Weights of a small image classifier.
Model: 1.75M parameters, 24-pixel images, arch efficientnet_v2, norm batchnorm, activation relu6, depths [3, 3, 8, 3], widths [24, 48, 96, 192].
Training: muon at rate 0.005, 12700 steps, batches of 256, held-out accuracy 95%.
Data: trained on drawings of small networks of dots and links, 97500 training examples.
Rows from block 13, named by matrix and row number. Each number is 128 + 32 x the weight over its row's rms, rounded and kept within 0 to 255. All counts start at 0. Numbers have three digits each. After the name is the row's rms in percent of the matrix's.
# convs2: project pointwise conv (model.blocks.13.convs.2.weight, 96x384x1x1), inputs 0-42
convs2.0 095:154113106087097125171131147122155074127150126145169199115132129102114125135109143103095148120133116160124118168103143139106105108
convs2.1 100:150118125112115149203147154113105114106147122177126086138121135097077122066141109144152095100123175122194151131102109120095149205
convs2.2 100:127126144165168119083108137106121151165137113142148082136175142197068158082142136160147173141104085147113116129153139131113080127
convs2.3 099:149112153133096115116085126134121152166135150079147139158154125151091144206152077138078125148105112156155141150130108134106104173
convs2.4 094:149140102104098092189154120079147141094125118014118160136091085083150092151072174133081120107137157135095110133107069110133142090
convs2.5 095:148100126177124148100129163107060128111183117209111139146142160135110170080095199161113125123117152110108117129119161145153129195
convs2.6 103:170111089128152115190151144126156096087118120143134146099142108167125170086098071164111124099140143129153098142134169149193146035
convs2.7 097:133064117094133158166149136108186129149136159148095152149146122150114090156148081220107074113129140098141151173123136143177194125
convs2.8 097:141143090138127167190129128117145120118124124065150202136163088105151156210143078102139130090103095156147134098076114141126113178
convs2.9 100:137057143170141090135130170141150158165171108204145124141129055137120166195114069097122117128148112180136136158152132110137154078
convs2.10 100:144126079157102175120104147147170171112161136057133161130125154103199103136135142068051153131124144177081102130167132154111118145
convs2.11 106:137113141163151126067153137123160111125068147108110187115108096127132143126121155117192119115083110130122133113180116183146177043
convs2.12 101:152138142048131129092137103150122086145139111118133065098137133151187207135110148187108173120150115141132128163153146161178102154
convs2.13 101:160179130178135104172101108101118173121146136181161126113128121091110082137149130147139124096097105097104184100125184119145106180
convs2.14 095:120130110117086127120145139089149129128134174234146091156163116085116109087099110156141169126114148129098133131124110111123103173
convs2.15 102:118156052166117138107162131130100083117089132143131052145158105161156084216137085138136121125151131107067171076110163148161099088
convs2.16 095:122130111117127183148175108122206162156182163116166105121131101124163139137130088141142129157082116095117162105163132109153150120
convs2.17 095:123118092189131146091162147144053137112144183156145100113152142120104151104125107116154146122103106109157111130108144100115136162
convs2.18 095:169085129088165172122144174084057106097125129113161209113127160154187077147128114147112135136095159103136164091130124119156111162
convs2.19 098:138141108125119089067145089158146132099094145089142178142165111145117081098123092077069098139135082135120120149147117119113117082
convs2.20 100:150150115050154169166179129142071177157108177161176106137135081154144144145155029070123121116114093143164150095123171115134144140
convs2.21 095:144153125111151113114083116133162161146161126131110161111091085147132121125099126181090155103121104157116160142159104103120092067
convs2.22 101:127102165192124204104148129074142179109210131039123106137134124113149115091171131134162145127123103116123160149145150128134106171
convs2.23 099:167135171046128124175101111096218131105076094187106140140163141165182121134099165140111174148192193163144144157142088071163168118
convs2.24 102:098138134115126137074123227175134146161181148165083086112191131114155128152129057150118164125114178165141131108150120149134115124
convs2.25 099:109093126133133204119131121113146138147152097123083029112165098153093144084155065170116114097140098191101106155124104160107143109
convs2.26 103:108090146086108154094149138141180128196155141149165153135119121128104114090121128157124173129090143165095158155113140123117133164
convs2.27 101:080126163147095121066153190114115178112182136133143149122126129161134126116166152134112152150231151161102125153116101124130111139
convs2.28 098:117149107061166098138118183143130191124100132154089124122148101137126111158114075183094140133175133105133183119188067143150117154
convs2.29 104:093132143066117068078078115133087142102131113167122150135138150124160104121139161117141100118107106160116081141096098102113136124
convs2.30 103:124093142068094104104157102188126144161124049099111061137125120066124139141156135163144106164165171144103132150112146127113198148
convs2.31 102:092102162120125134140156095116110124148093101107177177101123093127115183145184150134119144148157114171069135133129096137157105150
convs2.32 099:144120126127125077148145138172186078151090096161120138110169069108126134135090063142135111160136104142172101138136084154162114066
convs2.33 093:110156154124134160193137131079114126135239116228119128127129112103131145130170158135144099145131177141126136132139119157087109156
convs2.34 094:132129114173104129180130129116074109140081107030162106135104110155069138135112207117132106167133137118127116144142143114124072129
convs2.35 104:165164133211127125124147064156106182110107137110132157107117135087135126124113161148140095073098119163112139119091099101091157171
convs2.36 100:128129144152157086141092120087085149108164113175110114169112145164132156086176221080139188118139119153113148138123115116128090067
convs2.37 097:152092110100110121098136060176128125136063153094161155121099129159125134162130084075132095104090172119151108135150104163136156110
convs2.38 102:092095095080119149205108159112146159104153116111117180130172094171152143092144161125138141183115119169122156083090117130185096117
convs2.39 098:147148072186110077138142186131117140134121136109108097099098135156155113149180140128098145124138121142157087088132120117176147100
convs2.40 099:124158110092133146180132187105076104082138049160162089096141147119127159078105098081105124134166166081126084142136130149122114120
convs2.41 104:097146133147139120203113071104146185153104120132113140129154126101086145118122152125136105091131063163132130152132110107161172192
convs2.42 105:077126153127127162212147098087083099089140106115202136136156098097183144098155136135152127096108118095146120193134141144143127143
convs2.43 100:188139141146117074112074122150138111075129142127137158140093142106152125103152076118127104099167169115072133197127159150174104140
convs2.44 103:083127186132068096164154104140149191117122125114113142144092141109084139088189109072158176117102139110111137072146162100204130078
convs2.45 106:079114123247097109123158133168139104109101131095132115160140186151153135130102154142075155071147094087100137174112131084103128167
convs2.46 099:078165129132123114075121150131120188103142162129131094115137114123158166142145190121127126160112141123144103141098114104149123107
convs2.47 099:068114113131166153158103133139125051074043114181119078138147147127160145094106197071125145111150104154166149146121114131145131114
convs2.48 099:119151153154129083122140115121103089129158119123118115146112152110105118112138101172127099107148172106135125118133126119158034132
convs2.49 095:160080154175160107153066141175146106107126164149134091112138155173131131122088153133115086131102135114177130121149101161168145134
convs2.50 101:116100162150121070229108120109065068137146099180128152115115133127134147161137129068087106139119103129123095090114126146169089106
convs2.51 104:126122119109146133164158112140124064137115113068109129154142149137112152114087086176038154075121127145152125104107082098110107119
convs2.52 099:127112110168126118149141107144142184119116174136109097125107123124144098133173095116176111153120131125108096108125148105073198146
convs2.53 105:123129136119165095233139068118179172111120122083049059120103142125128110172112116124119115138154122096123091133094104133155160120
convs2.54 107:092146147085134145073086163141160136101173137102148162113125101128126143127089068122130166138120084101169125115104105130138168132
convs2.55 102:145123115201102109160151138119141174126122107058090087125173127126150093125103127128138120146109168080134158156108122104082139136
convs2.56 106:134132193131119137103141161124132218121076145037048196159117145140126110113091116144136151150100143146177129152100176096155117167
convs2.57 099:107136167124137153084140163130166163178083119165158093132108128180105095106175077152128127099162151084143150095106132112160099121
convs2.58 103:105161117182143133120095132091142163130128101188127085124122169096098109131170095110134149101137154149068103167138129092136112112
convs2.59 098:096094178145108142153162091108155102084081164160145054123138157123131100113189191182146142124104136154122151141124084066142124133
convs2.60 096:120149118110110112024158135120163126158136122114134122138087149103139159177160147091167105137132119138112118114184168092106170132
convs2.61 094:161143127118178118117133099076098058120047107140120131094182116138078141200094129124104076089106154071115112164128078108173139077
convs2.62 096:129149143196134104113132094136095117069084162230195129132180142098106168052153209155173091133122137152125146091104100129138111198
convs2.63 100:126109142125150082134096118168171130113123094117148095135151110090112128151071163176106140118173148139103094094142164140100115180
convs2.64 095:090152158104149164179157107150137104134098097094128190078131145080161051154116070118129119094150114165069112120100138139130140124
convs2.65 103:104121085133127085133161164157066120170150147148125098108159136168101157100189148072128077062099130134133109158131119125117155184
convs2.66 106:152088123069146196106095130126122116145111164194171080135141137119163151208112112140125101142124117091117153140115141125138140116
convs2.67 099:124107134104095103255089157127135099148105149244146170119159120154168128109157177127153135148104154106135118139074133118120065124
convs2.68 101:090157091130150097190113180113158170176097076116143181101112136115149108199108085040085134122123132197106147116160094137107136171
convs2.69 100:125174083105121094085130105131068071081187204163153138127205137124111149111154105180105183131161167086100101156104171101106145136
convs2.70 100:182146098125141102103173197133135132125113147162121123138112135160130156145099131136074156106136135141122179145130092116113118091
convs2.71 107:163068091122127112101093159139083104153087137098177183160133163144104180187138125139131097108105123160079139168119069111137158154
convs2.72 103:086129081112100176106134097163049172100143087074126135114143142114148159088101140081090103097139123151097161109130142133129119124
convs2.73 102:109122106157141076156124153104177117103137104103123170135176144108163119153156098117131085165111161151090119164148157097112135143
convs2.74 099:116126134146089095132120173098131084128107123121123071117160159121133109094212161216153125124126113137102124100107160157122126104
convs2.75 093:156116129130124051134099104137141154084139130029124178097164092141171165160072214140109121117163151139125129097107165110077163124
convs2.76 101:105104140102125085195138072161113175145094084173115096149140084123114128088136118174162130106166091153095173155147150129126101113
convs2.77 099:085177085171186122168086152106100107103123153061140131128134161112086147164172186118150126113091165146154134150141138100141080156
convs2.78 100:131126104047104210190122133087114044113082115207125111133149142118102174112155168088190157137131145101134135162134119140142163173
convs2.79 096:130103116126084120112141132094109053165115127141136125116142135143149156120125160135119126116162108144129144149122115141132083083
convs2.80 106:132112126092116130140142080130038165106127158158123140129094192143088106059157162082095107131132118085149179089102134104114122112
convs2.81 104:097133159170107116141093080132146097145076146135199167141082065090071122130115138068106122126114117144170122134137090146132146132
convs2.82 100:105065068174111116219119160173041115128091101127172130141100120173111117091120158147098106096120121184157154119178101133155143119
convs2.83 103:159115117141109098069076135152138201131157134124134140149089137153171148108118086111186154132164102082104157138120103098120095111
convs2.84 097:108115134118122186196125099077167144141146129156126129118123113107115120044138166130118153097133155117146149148157149150176132118
convs2.85 098:139134155117120131114164089104121167151133098184120073130138112158121059160105046144125136129074076072108133046150100141091090059
convs2.86 098:133137144110116129129093093131055067135116115037132174140104132112160107214098107113099111152145145180152133147082080096114114184
convs2.87 094:124136119163141120147143162150096090132098157054166143107164070123147149157076138140096125146125063115123111118178149094117179120
convs2.88 100:129088151159084059182155156152126154111230154186117138139070141150125107152071131102107109125132119129130089135156138131187135153
convs2.89 102:153174118079098069047167150118134131102118137155180169136129189155143120095164108128138156173138150144090107150191122134134122114
convs2.90 105:135135117130123165119135131111053117112134117132167108160165186127122105148189141157159137133084133139077121138140131166145107169
convs2.91 102:143145163208149136083164113124136100119163130072147142167128124152155155130122068119090128139133119071119129168195136134080153152
convs2.92 095:161139128173129130130150128173115061146209143106125116109134110146133126109107030143095125116162119088148150096114094118087057114
convs2.93 104:172168100121156101110148142102108137201118096145125136127182178109129155130131143134118094134186132112144124156134157122072135102
convs2.94 105:105149082093149131123111123133121096160076062115113165141138096146130138102126178124140106124138093092145129119141125170144089129
convs2.95 099:129089166092082103089129181146156174123040149119160150133140138121068144136185225123108115152163148155138054110111120143130124150